{
  "encoder_widths": [256],
  "text_encoder_width": 128,
  "text_encoder_norm": "layernorm",
  "text_encoder_head_dim": 16
}
Rows from block 8 of the audio encoder of a small contrastive audio-text model, named by matrix and row number. Each number is 500 + 40 x the weight over its row's rms, rounded and kept within 0 to 999. All counts start at 0. Numbers have three digits each.
Before each channel's rows are labels from the 100 clips, of 14848, where the channel reaches its highest value: "loudest band" is the band of the loudest frequency at the time of the peak; "peak on" is the class under the peak. Only what is clearly more common there than usual is listed. The data: single English command words and digits, spoken by a formant synthesiser in many voices.
# conv: width-3 conv, dilation 2 (encoder.blocks.8.conv.weight, 256x256x3, each kernel summed), inputs 0-127

loudest band: 250 to 500 Hz; 500 to 1000 Hz
peak on: /ɔɪ/
conv.221:494513426513430470504444532508504456514458519540510496463512453457426541506537435479507458417560471501470510460524468482507566471490461509575554490513494546478588515548489542480545510526550534512553494537469455441433512505579428508485613507464481481556518488446478513452452494478499544576542401470516498525495543520444462482554486472459488423515492421574466512518486507477506459463492

loudest band: 500 to 1000 Hz
peak on: /aʊ/; /t/
conv.55:502433421515496509489503566588436465394470456527461456507519535467448492521477536586456493465503482474505527477518551525587504543465463514466475479471501524470511407528621515466573556518527516528540472472499456499530554455553517602466526486389482565527535486492517526420489461546566510516475443500539524610525470509506540493541474456539531475564513491510469453493504473468515478501531

loudest band: 2000 to 4000 Hz
peak on: /tʃ/; /h/
conv.59:503515413500480506565524562455512459527371515620557551487529502525472478509461502490524577559489502525504505498584484492438458482533440486533482523507502481504570468526512568493499476536456478478520520460462498536513535523518477444463499540509475562526503465578487554510549480490581514547508438459504501542563520512513449509449450560567529495475503470442513461541417417497553524507551

loudest band: 2000 to 4000 Hz; 4000 to 8000 Hz
peak on: /tʃ/; /f/
conv.194:539542515467498501476536561493492499447448490478492423477457444489499551460444515567505538474489534473470395501463599437588543522606514502529444513447499501519511537524506566473522506464538437534472488419486423532553510488517449527435537499436508510516462462520538457509562507516490488495427443538458541557565520496496489472488524514531458451617526458472508481482505435452545486531559

loudest band: 4000 to 8000 Hz
peak on: /s/
conv.63:614531489470463516479510462569498572541542491485463545445548475524565530530493500485445513543465485549495488494477492516501458503544531569503501506439572589483441479454485526440511548465510409470471507469574523458504441521531511575461528429488524462506527469531494503498477537565506545470562451441531453481521506466517516513441475453562527463465508536556548478500530475538609520515473

loudest band: 500 to 1000 Hz; 1000 to 2000 Hz
peak on: /t/
conv.67:549528418499421485530527488566534528521501516521453523510454498464470444545442505504524489496407543543551532505527547494510564505549489551470509480489459505537512531440472492522510562468422548557491430536418481535472538520456439535553544516477534472508537535492480519503487434516500458504511526423469476555487511576556525469460352439559550501478481534569529450475531449486514483560492

loudest band: 1000 to 2000 Hz
peak on: /p/
conv.44:544463463478477380487532510440512492490485555457518455462437515549445530518462499566551518461494514553516603474542518471560480453494550436498432517547577519445433530490497503485619518552503438497463506406516567477440465499450526485547415438501448497490515494514486440516427499466505552534543436494473463438538533477506523489514472497522530522593471542478425507550511510475509516451468

loudest band: 500 to 1000 Hz
peak on: /æ/; /ɛ/
conv.245:554545513562527479508518508557516514502486495533502473514541509490529531397527476531511494565498463531494486526460532477485505481511532464530533487540531507464489447525457475447466504532550492502517503474463512424423589500472469524499467519536568520411494481536520493468463462532472432493510445503478481422463464541468530481486435505468525431471409503569473586461496518503449548443563

loudest band: 2000 to 4000 Hz
peak on: /tʃ/
conv.30:469476501497504490422540557495396547486486505511487513463528460478508432523560565568435481442494516496542463482484486520514487436578510482470504538525467491482544475565497519512570535552477502540480571467499446448470621511549515544533500425508526475490480514558423497631499458528502504507516483500560520577477470469459476507459557488533463454568498468491526562515589497475561477466530

loudest band: 4000 to 8000 Hz
peak on: /s/
conv.165:510487515549485587486478473483486463527472462469529508593509506452474529510553525465508509453462478529517572548487457485431495445492454504470543526496529490486513474466509540509480476417523528545557517543517553452449457486524503532426529408550454516557486497512467480572502436473458426399545509497504453490474579503584494499491534507553400484576467486497483466469481538485451468569473

loudest band: 1000 to 2000 Hz; 500 to 1000 Hz
peak on: /p/; /ɹ/
conv.101:480519501493475552467487509463489430494423485501526518456493484517507482598506536503470474462547481527462482473459524518448535462535448524525508460429629466463477506559543559461392509509549483445583552527516488456517556444461465477500545538477462502560520543487461465522562444516525536536516441515524579498484558510541463451552557500508518503443443433495412478484515508490513520518519

loudest band: 1000 to 2000 Hz
peak on: /p/
conv.231:473475554549485438500501425444554461427490509548518504468536494466535485575505509544578563547557506450492596481558509456577432551493437472475554498553550504532537564504521511454516508565542457487514464470559539430467534477462512483535538513479510508556471448592509518445503521485534585572465476524585507543443545476514506437536502485483515544491453509440440481471473608459483406467498

loudest band: 1000 to 2000 Hz; 500 to 1000 Hz
peak on: /p/
conv.10:556479465511464539498529448574504475529403505497437451458447551539520554573497493483530544459520444503507500534532542523426479489490452476440577464455445462524429530468571561552456489524501519497450528482477493477476452447468493556551473507552507437513468500567478559446442393473458551561513545407595497462457520543533456546561486525494509485428500539508486495508519446542473485516442

loudest band: 250 to 500 Hz
peak on: /ə/
conv.68:491428519563472476527538510575503540495481428534468507474572475516523556483441492518582429514557512491523494555529506514435467485449439533448490519541522517462589505559517531472471475516509493493516549568542469466560479372509478517507492462551551501471486481427525475454501485552448565450556511500498552438554516566506571493499505505547496517551513496469459493533443534382486459463562

loudest band: 2000 to 4000 Hz
peak on: /j/; /p/
conv.100:517467498524475493465543471459557574500476501503510458389528460502543488504478545509525484525494413460438506477555515504538455451534509543536506462496437583448539486499494493533518480490438504552573554516507510614424495514516497560512486530438544520474464459519504465537496536476491501527418515541464537474484529530451450463453510451532503446454536496564466476441514565462466493525543

loudest band: 250 to 500 Hz
peak on: /l/
conv.84:547459490519523484554542540571432494535483521464561515447515461524488507425524502453515517507558463536439541556499573501470490516457519534491435449493552522436529548533477506443551533484454499572459424454570479412455468541512435541484502610532509456559452428520511558555514461460551466561486568447483501470514516472466475513506457403558495478538565480507479456463470530539471473477516

loudest band: 250 to 500 Hz
peak on: /eɪ/; /ɛ/
conv.7:546499433456524538507470399496543496503543450509529554527512497505559521478508451439557497547518452489512470492536513471537595512540484483503496493498482478483416507575545486556536516440470513486578526534422604527524482514499535544505519464490447529480518441478514495484527458530467497463537555501459452453475580486488520490498506481530425476515488517537472475456486535530483444465495

loudest band: 1000 to 2000 Hz; 500 to 1000 Hz
peak on: /t/; /p/
conv.172:503495572523505489528491521540455485485570492459509512493517536594594461529475520550544496572530482510575586475473434464510430453504416438516530473448477531497530492575512470499549490421394585547487447514508553551437461493502474534489496505474514527468475389564554518492453454534476520499515464494549508517522503486525456482488588418483493629497492481514556462501538537522518527452471

loudest band: 2000 to 4000 Hz
peak on: /p/; /i/
conv.168:464435542570468458519456476477490559474602455505453455527475490491498470501469502525535543489471513467410497504487601591487457474531485470534513451468495499479501440491571431509538575530477589447470476515554523444471491565467519498570507581542524509456452469426550494532537502516443555537501586465519540484452462443538419491506509470449518495437494508545563543545530540533493498527442

loudest band: 1000 to 2000 Hz
peak on: /p/
conv.200:537506505435481525519498452503451476491561603567462485494476525555524552620563446485566510501558588511501545487504511446474453518587517505487529515471564444528426569537497471434498559463463477544528496571479560445490487488525504541498505460428513457477459521496493477489475489534490530510493483578613489444458503483469580433496555514467434460433507459533500479484513508455474461498482

loudest band: 2000 to 4000 Hz
peak on: /ʒ/
conv.54:456523470595459509492496488443408532479480511472446496558496476511506483434566498534436522535524482475478561502481455498525468452503517465501519492481555518474546497454456491446514519508489553449580521478546488564525560555526485417514548475431504514521415548498554477518550477598460473503471479457515511572474460479508464484553477570436446475440524483516520481543546503599484512502474

loudest band: 2000 to 4000 Hz; 1000 to 2000 Hz
peak on: /h/
conv.201:521521557492508458410512548543486536515402528515461523533564504562567513559469499447472504507486456466467547461475482517553432551506468505509468477516491439504557498524489549548531440538524433522462447379455517474472511564610573508492486540623529559517493505540549515448510540523531570522521562444484492490492442484512458432464512564530512493500493443530420462552406433492514474470516

loudest band: 250 to 500 Hz
peak on: /ɪ/; /t/
conv.145:533434549470503532540473465476547631513517517431497476504484533526468444504512470434474491543489495461489552534493471534541505521441480497498509547495489518456510514552528536453505528479549493492504446481512478452512485508554490468521524493445531514558440490509482463458544562530550466526481512446531434453511431498522441527543480426497484437568500527502483483494506516561499512477404

loudest band: 1000 to 2000 Hz; 500 to 1000 Hz
peak on: /p/
conv.1:543521543440443507529461518547570490482432545462515552497460464548500481622432502480579451539507421508396512470496468506489508487538477502500428503483489404493462559514575568444518467451480489499546507512460515528583473501485490512482516424572502441511548474510472501515472466517523533431547535509553482471497481513468469520489474513500498495470551492517478483490507439436556499540478

loudest band: 1000 to 2000 Hz
peak on: /t/
conv.252:582485460482460498451449582528538489497548472503489457553537469501467461508534566458475462440528509477573463548485473450471481487394490501529605541468465458462478464491543482583513523444506534555488519505490530458486468402483543559444541513446470514542517502571521553523415579456494462470580529473500521550504500519516421557543511548577472436544508435516552480565472525496472480457484

loudest band: 4000 to 8000 Hz
peak on: /s/; /z/
conv.197:524436442517513524471527522541538524479464531499534565448476525462535521521505531504489509483430535560491586464511486489533537473469449608522426503396528527526490494439538589459526528523514414539540499476487465495531489497515512465549544484500448531483534505489431444483553486492555481530541488471471501413522461467516487466464502409505523511505485411459515532502521538540550531510494

loudest band: 2000 to 4000 Hz
peak on: /h/
conv.191:556511487430510503497466526531551517509552469543429529483505451495495498519492482492614510554529512463560499469606513465495474444515504477430568496453559520484520545534558536520512513515495465506499420479561525450576512532457475520462514461556536433477417464474533499479587544522457490479508507465468491535518465450478506435577541550498492520474529481544494452475496429574515471508552

loudest band: 500 to 1000 Hz; 1000 to 2000 Hz
peak on: /t/; /p/
conv.85:579565473480529526478509518500452538512455524518501543481516561555521540605477517488506510509521568505499517635528436497470433534429528512435505559433511456445494546532459530523462466473447526509512536448506563452523508447452459507550549505533542475473484507548563515437486495521487523502526502537531538514500471563469523456510554431490487493494522502525470463474463439413535504499509

loudest band: 500 to 1000 Hz
peak on: /k/
conv.189:496502507548483479448527465519529541519478502500555493485451473591448498541422454459474475465536524533571528520472479491515561483452566492506542553506422507424488497523535451489487537514456458624449519463543506468523493472470469580535448433596438526519558476598501511553475539503494469504504530497518546500492558491486526483474544480495466519407507392453473473505476574482473502545422